Weights of a small masked image model: 12600 steps, 16.5 epochs.
Rows from block 2 of the encoder of a small masked image model, named by matrix and row number. Rows with one number belong to one neuron. Each number is 128 + 32 x the weight over its row's rms, rounded and kept within 0 to 255. All counts start at 0. Numbers have three digits each.
After each neuron's rows are labels from the 100 images, of 14848, where the neuron reaches its highest value: "strongest on" is what is common among them. Only what is clearly more common there than usual is listed. The data: simulated telescope pictures of galaxies. In brackets: how many of the 100.
# fc1: MLP up (encoder.blocks.2.mlp.fc1.weight, 1152x384), inputs 55-109
# fc2: MLP down (encoder.blocks.2.mlp.fc2.weight, 384x1152, transposed), outputs 55-109

fc1.80:105092156097152146050076103129140136119164112107138174155171057128149078165211125112140140123125168179142120110132181083133115099157127181109096176128131069120186103
fc2.80:086153121100152118100079104162121137081128136176129152197163158192134104108150091110104090138135111105106131159148123170146132103124089167129106178106134132123176085
strongest on: bright star with spikes (100)

fc1.295:142117135128140182109139125100083143092099068136081140123142099117137156121151089151144082091168125184188117150114118131100138088121174114083118183051139132125148142
fc2.295:139133145093136114147157105162135119151140111158195156140158134106133148050144184102083101127092154116113164137096147113142161111148153137182091117176119157111137128
strongest on: many-armed spiral (72); winding: clockwise outward (48); tilted (45); lensed arc (25)

fc1.550:100169138122134120172116136120184130130096086126133104156100118165132141122104126146135150146156165078151164155038121118128101162124144164196090071170142095162166136
fc2.550:072094132094205101087072110125120129121047118104142190102139094136150175163135136126150118117146132157118110100121111157142145158123133115142130156188145092168106133
strongest on: star cluster (80)

fc1.568:141101127144180120103117111142080143152137088126123133145112164107215133158128146132131039098143133084109048150156152163136108124144111087137182142145143134138086100
fc2.568:132134174084131129159138107131112153096148076175091153124089095087097132131122126077108083133059136108116123117194121150094189160088085188140149116126164151110150061
strongest on: merging pair (61)

fc1.174:227099057167125126099056151120098133145146125126110100060100097135159093147108128160085084094155141065168092194087116128128154141218108076094201169116187168140127107
fc2.174:114143154081106168102117148065138165122152101167075142071094158157136153123059174097127169174161076100090166187103093116158174127149138164132200120117105169068151155
strongest on: ring galaxy (80); noisy (61); small (48); tilted (45)

fc1.180:124151157142097091131161128102120124134121103102047162102124102126209163126162122177153151098125114166129128175142084118188084116119134108128131149141111152140160099
fc2.180:138115110067131164091167100107148158094094160092139155099142164098113127102088136102105144183143146155087142088114124178070143091068097055131146104133140128099071121
strongest on: irregular (64); many stars (64)

fc1.6:199182095127085152143121086135136112093118071148157144072153086069131105094146092140049115148057182138123117114162182122145148123120143104100093127119174056135096148
fc2.6:076114162137099141090126177082116171126123140142113130105181123086150134106110118158179183135071111124137085115071131152152117161144163103144141121098114094193123105
strongest on: irregular (87)

fc1.564:127181160093171102133141118093113142069104128140109186090202096080111142113129133139079163123125159166171107108163117163143098104098111087092093111129106089066125136
fc2.564:154156089186148194120159097156121145145140125098187079107131119185124150112135120144145089104096039140102125137102136148083085103079182114209175071157111080134126117
strongest on: barred spiral (51); winding: clockwise outward (34)

fc1.124:148106122102082112168120132154090114185076116118167062111158135127144101122097140108156142098100128121187160103136128154123153090090099102146195112133164115128121101
fc2.124:133155147073127174150132148159074136135179196146134140124080169054101132121144120124140142128117187179124075145095117140139177183142143134104103144108103147117113133
strongest on: merging pair (30)

fc1.132:128044099123089148165163118112125159127125191124134121136158150110128178126098092170133125195090109104083068155132139143116191118164120148161115155186091105097099090
fc2.132:148200140158139162115133145135124121142094066110103142185147125161160069106122100060140114121112135167140078155138067138139138131107124149186087118167191073085127136
strongest on: many-armed spiral (98); winding: clockwise outward (70); tilted (48)

fc1.484:136137108093107197138114146115114184121149168139140066157161144119127072130094081190146204110103171087092133182132067149112077126141123157137147107097143168061072081
fc2.484:155113116125123145171147139108121110117124092181146110090105104076169153183122112147057093072070143141117140126156138132140102120124127155197126177153047130145086132
strongest on: many stars (83); star cluster (36)

fc1.716:149092102165130082110125106102142167111143168146188141065171105139135153103121105113145209156138157164133142126156182138058108116125121182147107115151140094105103099
fc2.716:127103102154109121112141120113122163121103138159128100118097136129127128077139152088046132127137161123160126098123125070152074145209128109131117115154164127168128132
strongest on: irregular (32); barred spiral (30)

fc1.122:117149085120128153112134127104124127124138088105180108080194161160106157147175128112167101185141186076148107122183091185152134152114147150158164153122121087135134151
fc2.122:171150183111141123160094178131113110137129080124095131097124123085142113133079120127165118113126125137140130062145113089109087154087145156145138112085101132079082200
strongest on: two-armed spiral (27); ring galaxy (25)

fc1.262:121119186133133124127140120142129103127097175057130171151121155135147148117145146148125149141053143119165160182141124058131054151120163121078131107110148161114132100
fc2.262:103170111105107150080133128165142191131141086122102081093180160149142101176095140151108108083171095152130137098113159183111141157142131116186147083188058149113116120
strongest on: lensed arc (46); ring galaxy (37)

fc1.486:127051100156136114145137122138126073096134132145132123164109152155146175119150128132124072043124099127055104103113146118107111129131084145135140101139141113132177128
fc2.486:107131200137123135114169091105184124173043160147131148072096150099141157099132128135135137206081195157101158157130126182135151118097120127075137107135129169129028096
strongest on: noisy (60); barred spiral (42); winding: clockwise outward (37); winding: anticlockwise outward (35)

fc1.300:119175153177118201162149108114147099183153153104151108146125164131162122172139092117058161118150139142178080117195162097130155123046148155138115118170141110082151105
fc2.300:081191179086165075126101087111103162155115097127109083132186140140183158144140154220103101130076083127111128108108117144097139161114098093126111102193097120219061151
strongest on: lensed arc (50); many-armed spiral (34)

fc1.385:056142148111153103136183142166158139168123142091129128176135110150072114136173143151129158081146080196131128101154095096065159108123168155079093142103115083148096152
fc2.385:157127072153126112102096161120098101123109155144129086141100159146138159121099153100120097137118167102133099098132201096146132213188095184192105107101155145082161177
strongest on: merging pair (63); noisy (62); irregular (25)

fc1.693:130124098163129127135148156130154047134105172113118165126142106110132124162135083164103161167160129130099112168095217146055132092143132145167131178149122115099130175
fc2.693:112153171133109141111110128127152187128129081070069135040139170126149144117088127192102143107176128162157095135112067146095151155117155089117178082134169178192096127
strongest on: ring galaxy (29)

fc1.732:073066188147121093110134177126183036169157073117093186122139186105148137075103126190057171169135114092153112196130233111055129139103133111093112163168176107115166125
fc2.732:125175106115091087105105107149086200083156123092068132144114110141140143120156122193122142103107179123113097052114057189108126183136138084104147078117067147165138104
strongest on: ring galaxy (32)

fc1.688:130108141112112119123085136140121140077153115130161102089197148128155122151144109123122148191140138147122110125117166105122094171185120088103175102154165095140200095
fc2.688:118127161102124149119128153039136177145121138128153121137133158117040090119067119087156121172098062150113132167099107132113104144133124166166109089141128156116092161
strongest on: many stars (71); round elliptical (60)

fc1.210:158150194169140182106074098101096113147119127122156094097129175154173100150149156148118085132150126098075089139170109112193109139129134118150182106126085164159077105
fc2.210:142159136091181149129188128191090095154158097164103151130134130113068152151168134115121105083051199109127142150162181126105145134085077144166167142196121101169122136
strongest on: merging pair (56)

fc1.548:099060158082175090137123110155161111131114058130103148109117068176123165146102107111151147136140133120149085095162117116184122127167108162080061111105171068136132192
fc2.548:141188090155107130126135152117120131072112182120115086147159163115127107151116100166132190108145129152108156148131135131079128119112091099178160131143055158045112121
strongest on: noisy (100)

fc1.220:130090180107107145113106129122094144120156127115165121104137141152173112124139143168077126079068140129116159142129156128112126110165084116166202117228093157102159128
fc2.220:115089114161163160190110134117129111082133080108114105158169064081104162145160113118166117119143136110142149116099173104115170154101088095107085079107128109147122150
strongest on: edge-on disc (72); noisy (65)

fc1.192:121187109188089134097133091135137093099158065104179108124142125138136125176089111168149118086093208067137156139120135164152128138169169139117117174174126122132085166
fc2.192:126161145120183068153140118167107143137120081128045105123094071180158191107102118139126184150150143157130143043122043098114138190113164128212141106133123140163074079
strongest on: edge-on disc (62); barred spiral (28)

fc1.570:102106098118141174127112109138103141128112149113120186138159161119089150140095122180137140077139105103125070142147191086178103121142145113156100115105100146072081065
fc2.570:150091126195144135145141161133122148061129113125090131179140048149156131118134155067159115088189146136115079095110104086128184178116173052135120148112193143181142147
strongest on: irregular (69)

fc1.37:133122128141112106164093147156133107126151106085083135092116078100160109115119151105120130157111160139105186132131138133175079112132101115080142160181091153093097120
fc2.37:128120072127188133134126112134107109143111141187102095127111132134071160070148111133121124145053094120129166141103102123131112071148155101079124111076116118111176217
strongest on: edge-on disc (99)

fc1.289:115147086104138204112132154143140098162131091092140082165135086109087123128168126105105119187120180123156093086129150122122111079126131122126168030168122099158119127
fc2.289:087127150189228122095165095150128154135116150103145100140136220122086148074116105178135143133119150100140130174120125091136153132087133129120122130156143096103108088
strongest on: tilted (50); many-armed spiral (46)

fc1.435:077094154184175148098108148112099152122121073152101175140146098095107096132084100080152125123192142122086058099134165139167180117110144064102126140118114131096148110
fc2.435:101127095125156178152161130158124129153084125140205167092116170112178160111131159135137163144066088151093158167131107100139146105178105093152119119113147144133102121
strongest on: many stars (63); many-armed spiral (27)

fc1.596:195119085110148090149115109113159174155144134134153088099085171114165136176124076054114156110143154143153204103141144057123110187102117135139094099154141101101114150
fc2.596:129185179142134113098144099194158120123099174126157147132078072040116141157143108122152055165087156116129105103126104152119111109191166091086102164043101116129132136
strongest on: noisy (82)

fc1.683:143099076087088137124105133081137160143130117132096042141114134184156157145114112151101111129114143143132088205130187128133157127165103139150101148095108163175161130
fc2.683:111083172161083106156173094158141109109134170119157154098151155072100128084140106110099124093147169148222206122151100126138090119182158154140148087122120172138159078
strongest on: bright star with spikes (68); lensed arc (41)

fc1.433:147126127079100115152161092137134096129143085092142188141128124155144111128197175149131115035102153134111093193171160112148126121140120168186101136133187119138156106
fc2.433:124133145137144117072175113136120146095128147168087121116077139121103137126126108149116149171137157123103114126099086140122096139126135122076134054133109152127100146
strongest on: merging pair (37)

fc1.165:114155119141126123144086177144102108112163132172151104111158112144067161119086121147108082087182142095168155123170113111130118110178155117094151140140157081208085164
fc2.165:160144094112170137123068167088127161135093115099126123141113100144171135152163120163069114125091138210087053170112090092103137163110134066062072142189149158167159150
strongest on: ring galaxy (29)

fc1.101:146131119102106112104196135076101107137125139121143134125135088112163107134162113147125100151108170103138191205091131075090096106107137190104077138114077148098084177
fc2.101:155145092086064152116105167175136159128118119125117141166057138166177118139067128089151203145045112116158097116122150126192133131158183160085085129135129140109061083
strongest on: star cluster (92)

fc1.137:101125157145117062162153098117128122136152099123124149091070111141175116116154092189141133122163099109097137154213116123175135116150150194146146162149142145114151127
fc2.137:116106116115149133174108103116150094135108097158132136078163171147092155103082113103106111161184134145123172119122085112120095122121104141121146104194158160111184136
strongest on: irregular (33)

fc1.91:046153170069126120136190116119193151142104133101164186111129139107115130143172060118086142097103143157092050103156167148141143072105121152116125147107129136091141095
fc2.91:215171092151169111162116108129066094168121179089087066111103134143131162071144147098143105161072168100116174148086105126101113156133152105088055138097110155100181087
strongest on: tilted (50); winding: clockwise outward (40); barred spiral (36); ring galaxy (29)

fc1.655:162093177077152140119103138150143128125177118114102150052123107142143164112106186175142123121128137170120169126114109089151124180150114096119158097109110107126102116
fc2.655:072152178105080148155153146154142128116124167139091146133111103129082201066122175142141088116114130135093146107201101123142117132167142143087132144185152132137093111
strongest on: ring galaxy (68); tilted (41)

fc1.68:067165122090151136154094172162122186170099095107158097148097079142150129116112164119103141117143148159118106135116138109150126115105156119121184117113101173099120173
fc2.68:154126160157068076107144144137132129087150106132165155105116192182168168121092105122130135115098120157107041124185186132106136084102149138115084110145160110089113094
strongest on: many-armed spiral (94); tilted (53); winding: anticlockwise outward (52); winding: clockwise outward (45)

fc1.339:093093176130172218159212125174122148150142117167085160073106163163050144133141106173119093102119128203176091093110112109127129114139143140111095151181108078138187151
fc2.339:051145157085193079150144148157137170148147166100128117164149113174117129119095145076178127143142116124058155126106108105124149103136147147155059165122130155092162151
strongest on: round elliptical (27)

fc1.248:091129052099116198091116129085125094085199112074136130149142180115171119172145116180178157142085082101075071100103109131102127146116133152067129147117155135111130133
fc2.248:194078175149106124177165162138105148133125117191110104155154106135107204138093135167090118131134097087121103136113115113173154101127134119154136082158127095136143186
strongest on: barred spiral (40); winding: clockwise outward (36); winding: anticlockwise outward (33); two-armed spiral (25)

fc1.678:114085134136089059145157167148125109116082123140185150103128113155126066151098097146114157147115090121145124176165129130158113154100104105114133099137129158116163125
fc2.678:125175117142109099176134105139131080123150098131168139108159114186119102118144136128126142141124144180149120112087110166104154115135154111140051178093091098109117105
strongest on: lensed arc (65)

fc1.654:107139092120146082153150120116102103161139108123161158155076116136133146118176060151146191152151114148162118092170087093142140137146105091070081146202128152149170112
fc2.654:155118137158180170094117082140118136080139131078088178115168105127081123169129163146099078062160152169112107151136106135156127135058161164175169195144084103129130124
strongest on: many stars (73); star cluster (47)

fc1.547:119146158087173119182121107098202112099082150124126175106162142086145122127110122130148184177127148125195115150126181112102153117180124099067150145073095191134155130
fc2.547:122079150131137184133139128126176139116179206140182187071080156098107123136137088162158141113083125081060171140129083172110138152131137124111083088100118131091136086
strongest on: lensed arc (100)

fc1.447:129101147120140148163136123151144155134170145110054117171133100123123186115128068182091043146064099139126109132139103082176076152121094100055120087168123095125132130
fc2.447:134155131137122134118081158113130146114093120166084120126106160093094142115092126103104127166153138056104093079088085134101119058157099155232183138114127135149125139
strongest on: winding: clockwise outward (50); many-armed spiral (37); winding: anticlockwise outward (31)

fc1.264:207167108144146119131091104158183090161084107103133158157165067131108077116157119144127120117149105090164108161084130090152153089190105144122140129149150081098076102
fc2.264:117109133087107122089154105075141153131154130163134109111080126143107151079115126100097164117122063116156132140123099108162128194130105142078132084114121153134126185
strongest on: two-armed spiral (87); winding: anticlockwise outward (50); winding: clockwise outward (48)

fc1.517:049105089117136130111113084149120119083149154130114138155131126091101111126147122097128157191119105131197062125132149080120153097151117182115094181098137166099106149
fc2.517:191113127113124160160123103148206113138131114121126127143119084148063108148131128187100084104099139140094115170123120152119083158169184126154167121146114135149164165
strongest on: tilted (44); many-armed spiral (42); star cluster (42)

fc1.687:093110137178125164101100130163112129144143115136125107113161139138200060160142135088134110155106134136114167143041133127105144114108090125120168108101121112081155154
fc2.687:111138117123140151180148174159107156137115120157142101117147163136152089187172162147104104163133136155061188118144172197157072134103141068109057156113112104102157120
strongest on: bright star with spikes (100)

fc1.288:103157138121075142110137120117143114105102144106137136114114144114111098058109172118117134142159191134142171043141161087137102104120145115189056167139068100179167150
fc2.288:113090125167149125120127147143136083147105137124142190143152142097145129147132135096194060132080160183059126180115152118137129038114126124094123116126171049120111173
strongest on: many-armed spiral (79); winding: clockwise outward (46); tilted (41); winding: anticlockwise outward (39)

fc1.752:106123133108182094115129100187062083109178086081125111073097127107121140147180075105060111174178149086142108171133102116146049122134113134118090076151151089143074168
fc2.752:132141097135211159104107119123154173114121114170123145172095141080117111131163153080193158145167194111103091174141149107151137123166198095098107156116149135160140135
strongest on: noisy (91); tilted (44); winding: clockwise outward (43); barred spiral (38)

fc1.521:183094191066116101138143116215109162150114091127147110163082146157116173106158100150081162104145118100082066097143141116129115104075116119131141139122105132122118121
fc2.521:108112163173138085087141088085151116072064077100105124121121117175115154069115158122105094125094172154134128133125114142098103167120146110094088155100119128113152158
strongest on: many stars (69); winding: clockwise outward (34)

fc1.257:109211110120097124050075167126114103157148118177155184108104089128133099100146138105127130154141078121138143134139109124111075138163159109156124095149099153115201084
fc2.257:103078112142161115214104086119177120109170127136122139124094170139126069122089116196065092127150135099113167157158169125115104097139208118207184125107133139099164109
strongest on: star cluster (52)

fc1.460:109115206124157156092147098143120077138135180073109144154156108153123136081143155172121144133102156135168126125139128061116051156112159080152111115158179148112099080
fc2.460:133167128130133115113102122163153192103130099110111127121178161165175103144073128174109117071134092118137149127125148186102143133143159115143125071169066161127132126
strongest on: tilted (46); winding: clockwise outward (37); many-armed spiral (35)

fc1.100:117167127132143093134153137197147108128121110136112142102110079136210095121092123112116099103133187123129129101121082143162090092090149119179141133141098117148115086
fc2.100:148092107082095123191111120117150145111197143150102146135134141150070159105092183118178168096172070123148131136131138165104159122170172088119158152107108095141124149
strongest on: noisy (92); winding: clockwise outward (33)

fc1.330:161214109088172159102137064090127146158184108157128180120157184132177106163143113138110052100127180066172116176111130123126168119134098163103125138080129157115152125
fc2.330:103084189149114156101119149126190073146104078175120204131157129121080097084160143089145107145084099173145094098180081093152129121126098144114112098152160093141109091
strongest on: tilted (48); winding: clockwise outward (42); many-armed spiral (35); winding: anticlockwise outward (31)

fc1.46:063122117143133086135062152188180111137088105117164140134136144131123190159090091141110188134085123148112092142117127147114132151151132146082149118129131097168130141
fc2.46:110107176174142122071112145082100112147081097165164123103112127138162186083143180104132156166131177137133080120099126137171135120153152092153129072157103178105116164
strongest on: edge-on disc (29)

fc1.266:113104142173066169137095134132136152058138134124146147132147111084127087172143105068094099104123101104133091147146194124053154150102179142143104189112189072115163127
fc2.266:126122142083107156206147122127120158088118123159118124115191118139229124139088123121132095155088161107101127131115154101093152187132028143127126116125099174149101121
strongest on: bright star with spikes (100); noisy (75)

fc1.296:091102152127079117112189136145146107126162070152142121139106125126161126141179093197151046068081154151181095068143113138190148093126097129143085164182180155073138101
fc2.296:178117108076145193107095089103151148110146109119072148115101099165138151141061164027108241157109134136143142122165096142067084135162096153115155079138126159163156102
strongest on: barred spiral (65); winding: clockwise outward (57); winding: anticlockwise outward (33)

fc1.636:176111142104141147174163107115066191139163130078163148087137140160141161131157067159161145096178141165177134131086126141159090138151147131133121085219148170069137128
fc2.636:124174129110150111138082118159137093100150142127127103126148104073166181119072140129095155091168102169122103121147132084133146129121165109102108133117184130164077169
strongest on: tilted (63); many-armed spiral (61); winding: anticlockwise outward (54); winding: clockwise outward (46)

fc1.404:164134114147110106151136087127118075123126063106058107086169105111137165126092068156152157117104133145147059135143181149112152098134179075120104128061173151086117102
fc2.404:175201207138179161185165082177170109155120130150146130134166115145115148107107138095104123077121113118125106099109109120149155138148098061174080068158127122129110111
strongest on: tilted (49); winding: clockwise outward (47); many-armed spiral (40)

fc1.200:093110110109173129191159093156043127137122154127106123139148122143109069132154147187082121148167134107099117111182111120077117136131130155092149159134139140086125185
fc2.200:114115114160096056086095143101161081135186089168156152184119124136090125096124145081178090061090124118150130163157122125122114148183064100157077112109080136211155098
strongest on: irregular (26)

fc1.314:150135165159110150131146127142118090095108158160077072139118147123107142091140159165109109155133105123113080106151150068183151082098156179128154121154165136114098147
fc2.314:122118111097129103126122143167146102143117126155182151099153135122074066132107098122130116144127113145172073104131107203093117090102146147074097165169117115127112144
strongest on: two-armed spiral (53); winding: clockwise outward (51); tilted (47); many-armed spiral (35)

fc1.201:199207157104147095131099078162105151132085108119131135069181100140149108098096106124075143139127102113150154087130182139138173138114123105081127147127184170162115105
fc2.201:151085164170126166109145150138164168149094161086127080143166132097117156155100109127138166098121144090156128128124100157102108113082145084155093112135109106168149090
strongest on: noisy (81); merging pair (29)

fc1.650:126119120112157154148137143175145119114142068112131110114102110084167103109178111165118096130123151146105120060146135105192186064104137125071104145142103139037166138
fc2.650:219134084095133146164150072102119154108170141138128158115083111139102137101079152097084187182154086082136129144151100121104117137175120149162164129151092121200174124
strongest on: lensed arc (50)

fc1.205:092174161100106128109158156144144085221159128089158078116140173123130131121109176182109150053155126085156098127159155146088169139123146123101123167158139128150101185
fc2.205:139126167160162132129100149142078165151059154172114080146077098124046128140127134138158124161130082154093133137107093100167134111056133160155069106134112152148137130
strongest on: winding: clockwise outward (47); tilted (45); many-armed spiral (35)

fc1.62:095136187110123095174153095099089094118093139158117114103106135118138151141152170104102106112124131127113078097132100088183110101137154096164175082112200115153130120
fc2.62:116108136103160079088105163182132135122131124141165144116160121144050066108148092133133134121106130160151074095148151176096064127060138140052070158172109112139120168
strongest on: merging pair (83)

fc1.757:144101120111187234170123108127124144098149204144127094161126106114123175151090122159085103138090095149109078118130127062160127055109112132045091110136143104079152113
fc2.757:176150118162096076131093165122101144154109118154070132144132157106093117099089133131123122172168154083093061102088086094128122119159176162198122139112109127128145180
strongest on: winding: anticlockwise outward (35); lensed arc (33); many-armed spiral (31)

fc1.1:154079094134206174144141168125100136088150129126119096097128140146115093123150051132090109089158089115067141130116111115170168085108125149133106205199146171092158165
fc2.1:137143158113103112107100156128121099096120128116157113101056081155081116094109141107155187186155154119144116137149093098122155117120107142109138089140142135148157124
strongest on: tilted (62); winding: anticlockwise outward (44); winding: clockwise outward (42); many-armed spiral (40)

fc1.293:123120132114137100141076128177084130144151116135100127152125113106156123102144121120130074079143204129170100089142135138135096134127116142124134156097139111133109135
fc2.293:079112171127169128147156166141095152073118123183125109095192152187162169081135122109166117176149140159142176129124126166167109096133153129109074143104096072159150043
strongest on: bright star with spikes (100); noisy (84)

fc1.386:170112074143067226169116088128144125075207155153093094125170162103146084148081154188174105115135132085139188150181137106106197178126066144076140143171122094107113144
fc2.386:098169117094145104115137164152153084188115149186157097157116128112097133168172154138128093186121200173079115188118038090119089199135097102112134155163120138060122140
strongest on: bright star with spikes (63); edge-on disc (37)

fc1.590:102118073127148152066112094114115119145147174123050110101147123124142098100124155108119101103176083174106163086098158100153118113144074172125149198125173184101097124
fc2.590:121167162157123155143145133127111143110134111164115123157084128123112170021121130101087090156155189197134111111091112142175137116141143160078124112154172126171131102
strongest on: barred spiral (95); winding: anticlockwise outward (89); tilted (44)

fc1.676:191112111127123157114128231171100069167128138155072114053136187154145127053171124139116109140158139160103105134113175169134128109071152181164103115180128117142129119
fc2.676:111140143137162155044141059131110184148161160145135106170151097097176136166070112165105164070168106141122035152130110074124129134146104104115178067183177133159026129
strongest on: many-armed spiral (74); winding: clockwise outward (57); tilted (49); winding: anticlockwise outward (41)

fc1.530:161148102091142117107120070150142164137159163079124171083137149144119141123179132156112132056176146127141126105154148131112118116074144153171123113093131126147139116
fc2.530:133081153106145085124148095129148111164137130180121101095106129157078150109118105115097122094153115152166104113135100212146147173113172082102100093134080129091084144
strongest on: irregular (37); barred spiral (26)

fc1.276:211162144105162101124140120176107130102143124110143107122133166193140114134172105197102069117141115123120061162098122114141144156079098168109070093115158122099158073
fc2.276:159118173169137143093077149134181164154144095138115120170191161141125177100160138121140112141137075150154173113085123137133070155129101123070173065118195152120125114
strongest on: winding: anticlockwise outward (53); tilted (46); many-armed spiral (43); barred spiral (28)

fc1.634:118128161130129170140104104167070140145101113119098128060144141141146146182121145144104137152108094089110103112166182080171157081092136128139176111092197178136131100
fc2.634:178139153109134141130108107161170137182132132093152108101156132122010128058087096105123175137118040104134132119118125160087131152105137091065107109185102131100104146
strongest on: round elliptical (82); many stars (65)

fc1.7:132116092166109080102144123035106083135141125130175166149132100176155105091105167196080114116070163152120115130129093164118198134140176114173219146092174094110133137
fc2.7:133047191150152072088118122191109108105118144123111193157122132176082142118122139118180170087162176153113175108033195102117074156140069148142101128147061123153129143
strongest on: ring galaxy (55)

fc1.637:111138140120120149119132163140134170119182069158144135115140122164156193132109136202132127074148051094072144102160143091155155158101141205114121126148210118110121077
fc2.637:090156166127136162119106168120202090127086088095151109090152078095137180105140137091119169108145076130081097140149119167091209095094139107163132083112129172138085163
strongest on: merging pair (98)

fc1.158:115119147128102143100102035114082081166148162109110164122138183153096116123143131143102081165153167145116107127145147112176126103160094090172113099087136111179127156
fc2.158:105113142148137106177147172144157105113146118131146219163038111140108205123150112173114140078088110122117140122099175100101154144105146092094066130136099192095151092
strongest on: merging pair (61)